config.yaml
image_size: 48
color_jitter: 0.1
mlp_ratio: 6
parallel_block: false
optimizer: "soap"
cautious_weight_decay: true
decay_fraction: 0.4
warmup_steps: 110
weight_decay: 0.4
Rows from block 5 of a small multi-label image tagger, named by matrix and row number. Rows with one number belong to one neuron. Each number is 128 + 32 x the weight over its row's rms, rounded and kept within 0 to 255. All counts start at 0.
After each neuron's rows are labels from the 100 images, of 14848, where the neuron reaches its highest value: "responds to" is what is common among them. Only what is clearly more common there than usual is listed. The data: rendered made-up planets. In brackets: how many of the 100.
# fc1: MLP up (model.blocks.5.mlp.fc1.weight, 1536x256), inputs 0-255
# fc2: MLP down (model.blocks.5.mlp.fc2.weight, 256x1536, transposed), outputs 0-255

fc1.305 [161 155 126 101  82 160  82 132 135 114 119 143 144 115 107 159 121  78 162 113 118 113 165  75 146  99 135 133 129 108  56 168 131 152  74 150  79 130 150 146 101 138 130 141 149 154  84 160 143 103 188 127 110  70 167 147 214 139 155 130 140  66 140 152 121 149 144 162  94 123  77  41 142  96  93 213 110 148 128  96  90 108 108 107 140 108 127 120 140 143 129 152 135 127 108  89 136 140  73 148 118 106 102 128 170 164 119 110  37 114 119  98 158 170 106 177  83 141 125 122 169  75 144 106 142 181 129 149 172 154 139 165 135 184  93 154 133 128 108 117  81 170  77  55 155 129 153  70 109  89  96  95 144 168  97 156  78  89 114 111 142 184  70 153 134 120 163 134 141 154 176 114 110 133 121 119 132 132 106 124 129 152 113 123 118 112 200 132 127  89  66 121 134  99 184 182  90 135  89 164  99 117 113 117 124 111 128 130 146  88 158  92 108 142  32 124 133 217 114 114 143 147 131  93 110 100 164  84 170 154 121 195 138 121 141 225 125  80 143  92 136 135 154  91 161 172 114 119 130 131 120 176 122 152 120 144]
fc2.305 [153 114 164 150  99 129 111  44 120 151 146  94 120 153 109 160 171 182  90 170 159 117  76 141 113 143  75 119 155 124 124  97  93 154 163 121 109 144 147 127 142 151 130  74 109  52 105 139  56 164 138 172 104 162 140 113  52 108 157 156 162 153 154 107  96  75 128  83 147 134 114 137 129 197  71  71 161 114 100 155 187 160  83 116 131 125 139 110 164 119 205  48 161 112 180 130 146  63 147  99 132 137 138 140  88 125 182 177 147  87  98 130 131 110 142 100  99 123 125 140 142 200 140 156  94 117  96  91  91  91 127  89 175 108 114 167 129 204 153 178 121 148 139 111 112 139  75 118 124 115 108 130 119  71 208  82 183 151 115 130 110  82  91 152 103 150 128 123  99 149 157 104  98 122  88 125 175 117 118  97  92 126 193 176 143 141 111 117  86 129 128 182 128 174 178 118 142 151 198 157  88  73 140 166 150 122 162  96 120 150  89  90 138 136 134 186 116  90 132 133 116 101 163 169 154 107 123  81  68 166  83 123 127 131 146 148 128 141 117 159 145 128 137 137 104 101 118 140 117 128 113 151 125  97 195 174]
responds to: banded gas giant (59); polar caps (55); moons: zero (54)

fc1.163 [130  91 112 108 128 106 144 150 106 117 158 116 118  79 134  61 136 179 118 114 140  73  85 137 192 137  50 121 157 109  80  96 110 128 150 162 107  64  70 139 107 102  90  95 102 129 103 151 121 113 112 171 132 147 104 120 124 104 118 130 147 108  99 136 203  84  52 153 115 192 169 133 145 158 121 122 123 114 118 123 132  93 108 135  91 138 170  94 107 100 174 157 128 137 122 169 129  55 114  48 135 143 159 137 127 101 160 122 119 102 122 138 145  37 118  95 136 114 124  75 139 133 112 198  90 169 128 114 148  90 108  63  78 121 191 115 187 180 153 134 114 123 110 119 197 139 179 126 153 125 150 205 161  77 125 140 124 102 185 116 140 145  95 121 197 118 150 135 107 188 159  81 120 151 140 143  99  94 158 112 137 109 121 157 138 193 189  70 108 153 137 102  86 146 122 133 107 109 127  74 207 146 135 111  65 104 108 176 162 157  97 205 127 123  64 192 136 123 145 131  97 144 115 104 152  77 123 183 154 149 110 120 122 143 108  88 110 128 121 115 130  66 152 150 107 104 107 137 127 106 110 158 110 107 127 126]
fc2.163 [186 123  55 111 165  45  98 109 141 155 134 104 154 124 131 149 142 123 124  71 132 139 189 156 119 144 139 191 123 156 110 104 153 105 113 153 112 127 137  93 175 142 160  49 108 122 126 117 137 117 116 103 126 204 162 140 144 144 137  98 114 101 152 150  81 143 150 124  96 147 114 111  49  86 163 121 113 116 146 146 122 148  77  85 159  99  92 136 103 143 122 201 165 138 121 153 130 131 144 170 124 129 118 144 100 133 133  60 173 132 164 151  60 217  98 146 116 107 110 105 132 141 121 120 150 117 122 180 125 122  89 137 144 107  48 120 127  63 100 101 138  74 117 128 129 181 217 147 132 118 129  62 153 133 167 123 126  71 178 143 113  80 127 110  98 131 117 114  55  90 167 128 132 115  89 149 184 161 104 183 151 147 106 103 145  88 102 113 108 148 110  70 143 118 135 161  56 132 140 148  89 100 126 135 229 135 132 126 148 107 133  98  63 160 146 152 167 116 116 153 147 171 155  91  93 127 136  96  99  87 154 199 119  70 139 144  99 139 127 138 103 169 153 130 111 131 128 129 136  83 155  42 144 114 159 164]
responds to: full (89); rings (64); banded gas giant (34); kind: cratered rock (33)

fc1.160 [153  93 139 130 113 115 115 115 124 130 165 151  69 170 152 171 131 168  99 138 118 141 174 137 142 112 104  84 113 102  81 114 105 151 106 168  88  96  89 147 117 152 127 148 145 116 154  86 141 147 205 118 107 122 115 104 143 121 123 167 143 122 126 132  96 102 128 132 166 100 135 130 123 127 133 159 104  95 121  57 100 113 173 102  89 117 139 154 124 157 123 213 144  95 144  83 103 167  90  84 168 109 126 161 134 169 157  60 144 117  70 106 150 120 109 183 130 126 124 117 162 110 141 135 199 167 175 154 152 159 154 117 125 130 103 129 107 110 156 175 149 169 102  74 171 196 127  86 160  86 109 105 151  89 117 106  82 142  95  95 105 127 135 139 141 112 109 114 150 145 216 111 131 126 138 131 162  87 168 118 148 167 111 108 131 114 181 138  32 137 103 178 129 121 147  98  44  95 120 103 112 122 163  79 102 145 123 147 134 127 138  74 107 169  68 120 159 188 156 143  91 124 123 107 123 105 101 111 174 139 110 146 104  73 198 162 253 171  86 147 132 146 114  26 122 133 188 107 173 112 144 120 104 151  71 128]
fc2.160 [139 146 166 106 128 108 154  63 129 175 110 164 195 116 144 119 138 126 124 151 151  85  81  64  96 145  86 103  95 101 102 117  78 115 174 170 101 168 135 159 152 135 126  46 123  71  91 136  81 168 124 136 117 131 130 145  68 122 128 147 115 128 193 181 120 111 110  99 131 146  99 124 119 163  82  47 165 121 150 157 159 155 116 116 153 117 106 120 150 120 158 119 100 135 159 162 180  44 156  95 130 164 100 109  86 145 157 230 152  86 168 133 141 183 122 111 110 121 128  98 140 156  99 173 102  41  76 163 104 141  86 130 119 109 120 186 103 172 138 139 118 123 118 103 123 106 122 129  63 109 150 177 138 120 194 161 155 161 128  94 152 138  88 128 111 133 150 120  63 103 116 141 121 101  89 123  94 137 147 104 139 127 152 172  33 178 114 177 124 133 125 128 118 131 142 144 172 186 163 110  87  80 126 160 121 111 107 132 161 146  95 137 142 202 127 135 146 117  79 136 121 114 159 148 133  90 132 150  80 232 139 156 131 126  64 135  73  88 161 131 180 127 144 137 145 114 103 139 113 134 124 196 121 126 145 125]
responds to: banded gas giant (99)

fc1.550 [153  74  58 140 167 148 157 135 135 121 153 120  93 148 140 153 164 214 192 133 103 161 164 187 147 106  96 128  95 121 125  54 178 131  78 120 123 106 124  67 158 103 101 146 151  98  80 106 125  98  78 126  78 126 133 152 123 128 134 141 118 126 167 125 133 164 102 179 122 129 104 135 112 124 114 140 133 156 154 106 105  64  98 121  59 161 160  63 145  31 132  66 163 167 147 123 113 135 169  75 139 129 122 133 127 134 145 122 103 131 132 149  78 117 187 159  90 215 128 180 177 113 133 150  56 118 116 160 131 128 117 106 131 104  83 138  75  84 107 116  63  89 101 139 145 124 112  89 105 140 181 119 155 168 121 169  74 152 143 147 103 110 167 147 113 135 151 115  95  94 155 184 161 125 127 187 195 123  82 137 172  88  95 158 178 117 144 122 136 139 152 120  79 140  66 102  95 154 155 167 174 146 174  52 151 140 133 108 166 113 156 151  75 135  68 135 144 184  94 147 127 123 129  97 113 141 151 129 163 102  89 151 191 136 106 147 125 142 122 119 108  70 105 154 122 150 161 127 115  93 135  87 153  97 140 101]
fc2.550 [138 149 159  92 153  79 112 135 129 137 125 153 134  98  88  61 123 122 102 135 171 126  83  80 115 100 131 129 148 175  72 112 155  95 189 147 128 127 126 161  96 160 168 134 124 126 138 150 165 115 135  87 152 133  83 119  95  98 138 142 123 110 135 120 138 111 133 103 123 164 126 124 109 141 149 137 228 139 109 107 133 154 164 114 125  71 124 154 122 192 157 103  96  94 127 143 171  81 124 148 119 108 188 146 103 179 106 221  98 127 166  98  67 114  83  78 151 101 128  78 107 170 124 111 137  54 145 146 138 112  96 175 118 185 148  92 157 158 168 142 156 148 153  79 123 121 133 138 105 177 174 156 123 118 135 109 219  89 105  83 172 132  82  93  97  69 149 128 130 127  89 101 175 123 123 142 111 149 123 136  85 133 127  85  98 130 244  99 152 136  99 164 142  98  84 107 239 136 148  85  75 127 174 147  26 121 106 110 120 139 116 131 151 103 154 119 156 131 111 129 127 148 132 145 109 153 121 175 153  66 168 134 105 112 138 125 102 112  80 167 175 162 135 142 133 103 123  97 142 140 156  72 122 142 192 149]
responds to: half lit (64); desert world (57)

fc1.762 [176  94 135 143 147 143 105 134 127 141 116 124 114 209 167 130 144 168 115 111 109 115  63 102 100 141 166  37 167  73 118 151  78 102 149 137  94  62 108 141 124 109 175 218 130 127 127 129 148  91 148 135 139 102  77  95 113 122  78 113  73 147 118 171 129 139 113 139 118 138 101  88  95 157 175 111 107 144 119 101 146 129  74 141 149  59 161  88 119  95 145 154  50 174  77 141 167 154 128 124 115 119  90  96 161 135 115 102 112 144 117 143 190 132 109  93 137 183  96 163 141 127 148 103 131  98 116 150 139 115 112 170 119 125  99 112  80 192 141 139 111 128 149 129  87 155 142  66  96 106 141 117 157 143  99 135 147 131 128 131 100 185 142 121 134 152 112 116 137 130 139  58 134 128 111 106 127 165 117  93 109 139 115 157 157 109 147 202 141 137 160 124  57 145 145 125  88 183  87 108 150 120 129 165  99  96 132 164 167 159 117  89 120 128 177  25  83 160 140 110 131  74  92 119 131  87  87 124 102 162 117 137 199 148 104 159 208 141 110  99 152 180 170  34 103 178 123 210 139 123 125 155 100 167 137 125]
fc2.762 [133 134 228 164 138 123 173 216 133 126 139 128 149 131 151 110 148 107  80 187 131 137 159 128 113 146 105 202 111 122 162  51 161 127 181 182 158 138 126  89 131 122 149  56  95 144 133 132 211 154 129 111 108 130 103 118 136 137  90 178  96 145 121 103 127 110  96 132 144 119  98 159  88  95 135 113 119  82  90 122 113 108 119 141 159 102 152 125 105  98  18 182 111 163 174 139 111 120 109 121 110 125 133 101 153 202 153 126 221  97  92 129  94 110 179 134 122 116 176 115 107 121 147  98 135 170  81 126 115 121  55 104 101 151 135 119 188 104 169 126 137 148 123 134 128 195 163 150 160 141 102 114 134 135 128 126 111  91  97 115 126 163 145 103 107 109 122 115 159 115 159 128  57 137 100 136 166 113 135  89 190 164  99 162 142 114 230 145 102 110  84 114 134 118  76 151 158  94 111 102  95 164 102 114  72 165 133 137 104 110 119 243  98 157 120 131  85  79 122 147 135 120 119 136  85 127 149 109 138 133 171 127 114 132 115 161  81 148 169 125 125 132 114 116  72 136 151 105 111 111 140 140 161 165  64 175]
responds to: half lit (85); polar caps (72); moons: zero (52); desert world (44)

fc1.589 [180 123 170 113 125 130 104 150 126 130 108 175 127 105 119  74 124 116 146 119 115 122 102  93 130 155  95 140 148 112 154 109  75  91 169 164 152  97 113 143 102  99 109 157 151 142 127 158 116  57 135 141 124  94  86  95 123 125 100 113 108 164 114 125 152 103  64 108 166  88 170  99  67 163 200 154 109 118 122 124 159  80  70 177 147  85 117 141 111  76  83  96  99 145 129  60 221 159  98  98  88 138 167 122 132 150 103  71 108  67 151 100 185  92 191 134 110 212 129 108 128 143 177 136 125  93 127 159 160 153 102 140 153 165 152 130 128 153 117 108 164 164 123 101 136 139  60 126 114 110 106 124 158  98 108 142 139 132 122 130 118 187 109  92 100 148 119 115 160  86 106 173 150 121 143 186 117 166 138 136 125 150 183 131 129 147 197 145 135 121 142 132 156  95 142 160 157 130 125 141 136 132  72 141  72  91 151 182 146 171 104 180 170  97 193  59 129 147 137 116 126 107  53  93 113  87 162 128  85  16 133 148 139 152 148 104 150 182 124 151 136 165 199 140 117 118 145 196 128 118  95  95 134 112  97 171]
fc2.589 [135 122 181 141 149  98 154 178 145 119  99 153  87 175 148 116 130 130  95 129 100 108 103 117 136 116 159 165 150 100 119  72 151 126 121 130 152 133 150 124  73 128 143  96 135 123 165  81 255 152  97 178 123 176 143 123 130  80 148 171 128 113  96 131 152 185 121 154 131 122 152 131  89  49 156  75  75  93 110 119 106 110 105 118 150 124 128 125 134 100  91 192 142 135 135 129  94 161  60  95 100 176 120  99 105 125 144 140 207 187 137 146  60 183 136 131 132 114 140 129 142 100 122 135 142 163  67 127 143 135  99  88 145 114 123 126 132  88 143 118 163 171 130 140 129 151 190 163 155 154 143  81 137 185 123 136  63 104  94 128  84 123 152 106 142 160 136 104 131 169 139 142 114  99 129 116 190 116 108 148 159 156 106 167 178  98 241 136 108 108 106 110 173 136 108 135  72 118  77 151 108 202 146  93 107 179 168 133 150  95 113 193 133 175 119 161 117 131 133 129  83 146  98 162 170 110 144 103 124  94 147 111 123 153 101 131 108 124 166 127 108 144  88  95 122 148 138 120 138 100 150 146 118 120  32 103]
responds to: half lit (89); cracked ice world (60)

fc1.10 [116 137 150 138  96  97  73 175 118 154 103 159 115 154 122 162 119 172 157 132 117 100 153 103 140 193 109 162 125 123 129 123 102  70 146 154  94 107 109 146 135 116 179  62 131 192 157 146 174 106 128 145 128 102 158  82 168 180 112 130 151 112 131 145 143 153 119 106 153  83 234 162 121 220 163 108 129 133 131  84 139 127 149 136 167  78  89 129 129 126 143  72  98  75 147  96 148 179 149 110 162  94  87 138 159 157 141  96 201 145 179 119 105 156 149 121 153 136  91  64 155 101 147 130 179 114  84 140 146 107  95 105 143 139 141 154  99 123 142 147  89 114 122 137 125 112 186 162  97  84 188  93 136 126 152  59  82  20 118 150  93  95 122  71 104 127 153 138  89 183 144  94 116 115 143 176 160 185 182 127 111 225 136 135 114 198 117 131  89 131 112  76 130  50 106 112 110 150 118 132 117 146 110 151 161 155  84 123 200 148 104 120 119 134 166 113 144 158 146 176 174 146 137 172 134 125 122  86 159 119 155 133 127  95 159 136 152 165 101 106 126 101 122  88 142  82 116 146 108 127 134 130  66 135 123 103]
fc2.10 [180 128 120 113 114 127 131  93 113 124 118 138 132 161 118 125 149 159 132  99 109 149  95 165 116  68 160  25 131 121 126 167 100  93 125 124 102 135 177 134 124  91  78 171 109 116 180  71 113 114 143  84 118 123 136 161  90 128 173 145 143 164  87 178 139 166 162 123 110 119  97 117 160  77 101 160 125 120 137 193 170 163 150 121 118 134 125 123 129 120 171  78 116 141 180 138 141  82 165 127 122 141  17 134 117 104 100  49  99 141 127 149 133 226 101 137 109 130 140 165 128 132 137 110  91 140 140 168 100 120 144 148 112 124 131 114 129 160 133 102 125 103 180 128 128 164 103 177 135 132  96  80 138 117 138 139 197 136 138 129  89 115  92 145 134 123 157 155 126 133 129 168 159 119 157 116 125  97 135 101 165 113 120 148 136 122   0 153  84 168  86 178 115 137 144 158 170 220 153 229 158 120 128 161 158  87 110 187 127 158 132 115  93 157 107 134  75 136  88 125 103 151 148 147  99 170 111 149 152 130 100 122 123 119 121 145  99 151 151 134 159 106 160 158 162 186 112 110 111 130  55 163 137  50 163 115]
responds to: half lit (66); banded gas giant (43)

fc1.249 [ 96 113  86 148 161 116 179 101 182 102 168 145 138 138 132  94 164 110 188 109 161 142  72 157 122  81  75 183 105  94  91 125 151 156 151 135 106 114 128 130 156 127 156  88 112  98 105 176  77 183 134 141 147 156  91 136 169 127  93 180 147 126 139 140 113  82 144 137  95 114  86  85 184 131 137  27 138  75 151  72 103 124 155 141 131 186 128 155 115 132 130 105 161 181 130 175  82  91  39 153 143 147 152 102 110 100 169  97 193 138 161 112 196  93  74  85  77 114 148  97 131  98 111 146 110 149 139  61 141 103 148  79 122 202  97 109 102 146  94 111 127 185 125 148 119 147 124 160 105 131 136 147 186 141 151 163  89  89 159 123 174 119  84 136 145 119 142 131 114 157 143  68 113  60  89 148 190 165 155 112 108 149  98 125 176 150 169  88 130 190 129  79 105  98 147  94 135 129  98  80 166 120 113 129 144 127 108 150 152 156  79 126  85 154  54 177 135 103 117 146 129 190 131 109 166 104 136  94 143 187 178  91 149 149 102 147 139 122 134 139 119 100 139 131  96 122 116 140  82 109 146 122 104  97 143  83]
fc2.249 [ 87 131 155 163 100 127 176 185 137 138 140 119 149 151 129 138 128 109  58 116 101 112 154 123  81 128 179 230 130 125 196 100  83 146 127 120 130 131 149  95  93 101 165  71 123 142 130 167 182 150 100 108 105 202 114 123 140 117 126 119  91  92  71 114  93 138 113 129 131 129 129 152  71  72 151  97  43 134 139 137 113 121 130 164 127 116  91 128  99 114 105 215 141 144 138 114 129 147 155 113 115 150 120 178 102 106 115  46 164 136  92 119  67 147 108 122 143 114 136 121 151 102 108 101 149 142  69 192 128 144  95 124 164 168 130 117 200  21 137 125 122 130 122 101 130 176 186 145 108 147 149  76 132 171 149 116 120 102 125 147 132 127 113 102 117 171 152 138 165 121 150 149  82 111 146 105 131 143 135 127 143 129 132 108 197 113 150 198 121 146 130  64 153 157 122 124  55  42 100 174  93 169 140 130 141 160 149 148 116  93 131 122 119 162 135 125 116 115 127 102 122 179 124 129 127 134 150  72 114  67 143 147 101 102 120 163  76 148 176 144  29 189  93 159 116 122  99  98  96 112 129  87 155 108 120 196]
responds to: full (69); moons: zero (60); desert world (51)

fc1.314 [182 137 130  77  66 119  69 154 101  82 111 126 129 127  49 128 125 138 112 133  72 182 136  91 134 150 131 170 102 109 125 132 122 139 171 173  77  94 154 136  99 104 166 100 153 151 119 152 100  90 109 144 143  82 160  89 135 117  89 125  77 121  49 115 162 180 140 144 132  37 154 120 112 133 208 126 140 102 115 128 111 133 178 168 191  87  99 128 124  86 145  46 101  89 117 139  96 123 124 133 149 103 104  98 155 157 101 121 141 120 157 127 125 154 143 114 112 132 117 116 137 140 148  92 167 149  91  86 164 130 127  67 155 131 158 146 130 148 152  91 118 127 146 135 101 125 107 160 137  91 106 106 137 162 180  74  74  53 101 154  83 122 144  75 172 127 118 121 146 133 110 115  60 112 173 192 131 189 154 121 156 155 142 161  83 172  93 143  69 175 171  96 147  79 135 104 151 214 119  97 135 146 101 163 150 165  89 111 180 133  75 134  97 157 122 162 127 173 159 170 115 147  57 157 128 139 111 111 132 135 142 156  77 132 143 194 220 157 169 147 132 115  92 113 131 123 127 113 128 147 157 115 127 134  75 107]
fc2.314 [120 124  78 122 102 123  95 106 101 148 135 131 100 150 122 106  75 112 158  84 115 150 107 202 168 115 125  70 140 140 171 129 137  97 100 114  94 137 150 130 133  92  85 163 145 152 144  92  83 178 128  96 145 146 160 142 179 127 138 178 163 143 114 140  92 141 140  98 135 125 134 114 121  96 112 154 129 119 121 161 111 132 115 123  95 131  98 119 120 115  80  62 112 127  92  94 169 130 217 116 121  95  65 168 148  92 101  37 117 142 157  90 170 168 148 131 124 175  95 135 151 155 143 124 104 152 116 132  92  92 111 121 112 105 177 131  81  88  87 119  95 104 156 107 132 120 155 132 123 137 127 145 148 118 127 135 200 152 134 124  75 125 115 135 130 128 154 135 107 161 170 131 147 141 160  97 126  88 148 173 121 121 115 116 162 134   0 141 110 139 107 146 150 107 165 179 188 150 144 150 129 104 128 110 196 117  95 135 112 139  95 134 134  95 119  85 144 119 158 113 119 127 115 133 130 173 132 152 155  72 109 130 143 147 131  95  82 117  94 116 120 100 113 122 165 153 144 169 143 166 104 161  89  97 144  94]
responds to: banded gas giant (58); half lit (57); moons: two (57)

fc1.229 [203 136  98  91 146 141 127  91 144 144  96 116 125 174 144 116 120 160 102 101  97 126 125  92  96 142 150  79 155 112 106 166 104 101 141 124 117 117 105  94  80 143 134 146 131 141 111  69 136  29 101 144 118 104 177 141 149 116  96  55 138 159  98 192 110 232 100 156  94 150 112 141  98 142 163 146  90 130 126 127 122  96  86 144 161 131 159 125 132 123 158 106 118 162 129 121 148 158 100 160  99 126 125  75 131 138 118 134 152 147 123 141 166  97 125 143  98 148 122 151  86  99 157 153 116 162 116 141 155 152 145 155 117 126 129 122  91 123 187 143 184 134 102  32 124 115 116  73 138 109 126 138 118 102 143 136 159  98  61 112  68 139 162 151 171 136 127 108 146 146 131 129 149 145   0 150 147 160 125 109 132 136 127 139 162 122 137 155  56 124 138 186 135 217 155  56 114 162 108 141 162 191 139 123  67  82 121 170 182  89 126  86 118 119 152  48 115 145 143 199 139  93  96 141 148 111 131 120 103 158 106 131 142  87 130 157 164 139 158  85 143 195 192  80 103 139 109 139 163 102 117 141 102 192 133  97]
fc2.229 [115 136 210 166 122 101 100 227 132 187 111 105 138 127 182 145 152  99 113 134 133 111 170 147 109 175 129 136 106 138 187  86 118 135 131 154 170 182 117 127 152 105 156  56 126 123 105 146 137 166 122 139 139 128  79 102 145 186 108 103  75 171 126  82 110 140 120 103 145 160  66 134 111 148 106 100 133 126 118 107 107 176 145  98 124 118 119 106 160 162  66 181 114 138 196 152 123 122  79 136 140 141 173 146 154 154  99 173 195 168  99 140 105 171 134 156 111 123 118 150 119 131 170 123 128 183 100 166 111 123  80 125 143 186 112 129 143 151 135 157  56  88 115 163  85 185 127  99 151 116 120 121 132 114 159 111 102 117 124 129  82 135 157 123 114  99 114 134 142  76 156  64  40 148  92 110 139 125 129 122 174 108 123 150 121 123 191 111 123 126 118 165  95 141  74 158 145  75 114  85 113  51 157 140  98 143 107 146  96 116 118 225 110  73 152  59 111 117 101 100 149 173 151 154 109 149 131 136 108  80 169 167 112 150  95 171  87 125 168 115 104 128 113 117  99 157 118  83  91  87 125 149 132 137 122 247]
responds to: half lit (90)

fc1.529 [167 103  84  73 107 135 125 143 104 102 150 142 110 200  88 199  98 127 161 124 139 132 131 114  94 100 130 162 156 128 122 144 137 146  96 155 173 131 101 159 152 155 189  76 139 146 142  19 111 119 100 152  98 109 190 113  76 185 148 181  96 153 122 111 127 137 117 185 134 152 109 116 138 162 114 154  71 108  75  87 160 105 136  81 143 176  97  55 123 150 127 155 206 184 137 148  83 148  68 128 115 137 101 136 168 105 114 149 147 146 142 103  65 141 179 144 155 122 126 130  96 186 104 126 157 143 150 162 138 129 149  84 151 111 105 123 123 170 170 105  87 151 123 135 100 158 184 147 139 132 146 139 156 160 138 138 141  52  60 112 134 164 205 172 103 129 125 179 118 110  84 141 109  88  65 125  49 178 135 126 138 106 122  86  93 190 180 119  70 137 122 104 103 185 159 119 126 190 101 133 163 163 143 120 150 135 153  71 144  63 123  48 150  80  83 116 142 136 152 140 142  92 137 162 114 115 142 116 144 101 118  79 158  92  89 160 133 104 108 112 116 123 140 104 140 125 123 124 121  98  91 115 120 124  95 115]
fc2.529 [118 112  92 131 123 121 142 103 133 118 147 123 108 125  86 169 130 169 121  86 101 132 144  88 188 128 122 136 147 124 248 138 103 166 108 141 130 144 140 153 217 124 116 119  76  90 109 133  60 102 112 124 159 111 125  81  24 120  95 147  96 125 146 143  67 117 153 118 173 158 118 137 156 155 115   0  58 135  89 132 144 129 106 138 214 116 139 146 133  99 118 109 136 168 137 108 127 136 125 102 170 130 150 132  83 121 131 147 114  72 158 141 113 118 121 138 139 131 152 123 115 123 121 115 129 131 128 154 131 169 140 137 124 145  82 148 112 138 107 114 114 123 125 152 125 192 112 110 141 126 112 154 124 164 117 134  87 196 169  93 125 133  95 119 120 156 145 126 134 123 142  92 140  87 153 135  21 146 126 121 126 125 154 167 216 122 255 133 149 135 121 109  90  99 152 109 113  91 141 125 148 116 137  95 120 176 157 133 130 143  80 158 162 133 174 161 118  94 170 113 136 103 138 130 129 108 124 117 118 202 226 148 134 139  94 157 148 117 168 130 127 161 122 126 126 143 140 180 169 137 145 148 148 178  95 149]
responds to: banded gas giant (100); crescent (77)

fc1.88 [209 130  72  88 105 181 149 115  96 131 143 136 116 145  92 199 111 198 163 134 158 136 107 115 129  92 136 152 142  82 112 144 128 121 121 139 156 108  81 166 135 124 221 120 101 134 116  23  99 140 115 158 105  89 194 105  79 165 154 180 129 114 125 122 149 147 107 187 158 113  96  99 135 127 107 180  63 130  77 104 175  97 157  67 106 154 153 108 138 166 127 174 172 153 103 124 118 165  98 124  87 165 119 158 131  87 151 121 174 162 132 101  82 134 166 104  98 155 150 159 140 178 134 154 149 140 170 156 141 130 145 112 133 146 111 136 131 160 186 108 129 165 105 122 125 145 175 104 152 100 145 138 133 189 155 130 155  98  90 118 148 152 148 218 100 134 106 157  99 176 125 115  92 103 116  71 122 157 106 136 143 117 138  89  98 156 173 120  95 139  89 152 111 152 154 151 116 170 128  98 151 136 172 110 160 137 124 114 161  83 110  69 134  82  34 120  96 149 117 105 146  82 146 128 126  96 195 102 129  87 114  91 167  58  76 164 139 165 123 103 109 161 176  95 106 117 110 139 132 137  79 145 104 118  46  93]
fc2.88 [134  99  77 125 100 144 132 111 119 119 150 129 109 140 125 185 119 131  97 147 135 133 141  89 172 152  98  78 144 110 249 111  85 188 117 124 139 149 120 148 236 122  98 115  86  62 123 144   4 121 133 118 125 110 121  85  45 152  92 171 106 108 156 131  65 104 159 111 172 158 111 122 151 165 104  36 116 132  99  81 114 142  85 142 186 112 135 128 160 129 129  39 151 170 154 116 135 143 151  83 160 128 158 112  98 136 146 156 119  45 100 136 140 112 140 110 127 123 112 132 112 114 117 137 133  69  92 128 107 192 157 111 131 160  58 153  93 136 110 127  83 123 129 126  98 193  80  88 142 124 120 136 126 122 119 112  84 186 180 105  91 127 102 129 116 143 156 132 107 144 131 109 127 108 127 153  80 137 142  90 126 121 158 165 132 117 170 157 153 118 136 136 106 107 147 131 131 110 160 100 132  69 101 126 180 166 142 107 121 124  79 103 187 131 195 162 110 141 165 138 133 115 149 118 103  97 146 118  84 171 186 163 128 182 106 171 140 123 139 142 143 143 122 167 157 125 142 171 169 131 130 139 152 151 125 223]
responds to: banded gas giant (100); crescent (85)

fc1.736 [137 132 126 129 147 152 137 152 145  93 122 174 131 120 150 136 125 100 168  82 101 137 139  84 118 173 114 156  94  66 104 115  62 131 178 179 120 109 114 143 125 128 135 155 143 131  86 171  54 115 137 152 130 130 133  68 124 137 112 131 117 156 116 107 155 181 146 109 109  74 169 138 145  96 186 151  92  94 115 118 189 138 175 153 120  63 114 124 130  90 125  92 110 122 166 132 125 102 101 138 156 121  98 166 196 102 146 170 161  95 155  84 125 160 184 101  65 143 124 113 131 159 143  85 207 175  93  64 162 144  86  96 112 105 190 159 119 136 130 123 150 160 165 100  90 106 102 154 112  90  87 122 178 209 169  84  43  97 112 198  93 135  87 124 161 146 119 183 127 149 124 107  81  95 149 186 147 184 159 125 139 140 138 129  75 151 147 134 122 154 162  57 155 103 155 111 116 147 135 157 190 129 108 133 125 160 107 171 150 106 107  90  96 130 132 129  80 142  97 152 120 148 103 138 161  98  69  42 129 119 146 182 117  91 164 128 186 192 141 122 126 127  92 115 142 188 124 132 152  85 159 108 135  88 108  93]
fc2.736 [180 108 143 102  99 132  96 161 100 152 145 168 101 127 173 123  97 135  98 126 147 122 112 186 170 125 121  41 127 152 124 146 127  88 111 143  66 142 142 108 114 107 116  89 105 130 142  81 136 168 130 123 169  97 146 106 134 115 134 171 141 126  78 188  87 126  86 151 176 153 147 109 147 104 109 153 105 140 146 160  97 123 161 141  63 119 144 131 160 125 121 100 146 121  89 117 118 131 166 118 134 141  89 152 140 120 117 145 150 164 162  85  70 137 181 147 145 107  49 179 200 133 123 173 129 167  93 148 115  88 125 128 136 152 127 160  93  45 136 122 111 131 137  91 131  96 134 109 174 129 107 159 136 150 158 131 171 144  93 119  81 117 156 139 104 110  99 139 117 169 118 107 137 102 105 137 118  57 159 154 121 149 135 196 120 109   0 125  94 147  97 126 169 103 138 150 155 111 110 142 147 181 160 102 166 120 167  96 143 143  51 181 115 121 163 140 152 161 141 144 129 175 113 181 150 145 150 170 145 174 142 119 134 206 148 123 117 131 143 165 119  88  61 141 167 139 161 139  44 118  78 141  75 103  91 102]
responds to: full (91); rings (87); cracked ice world (45)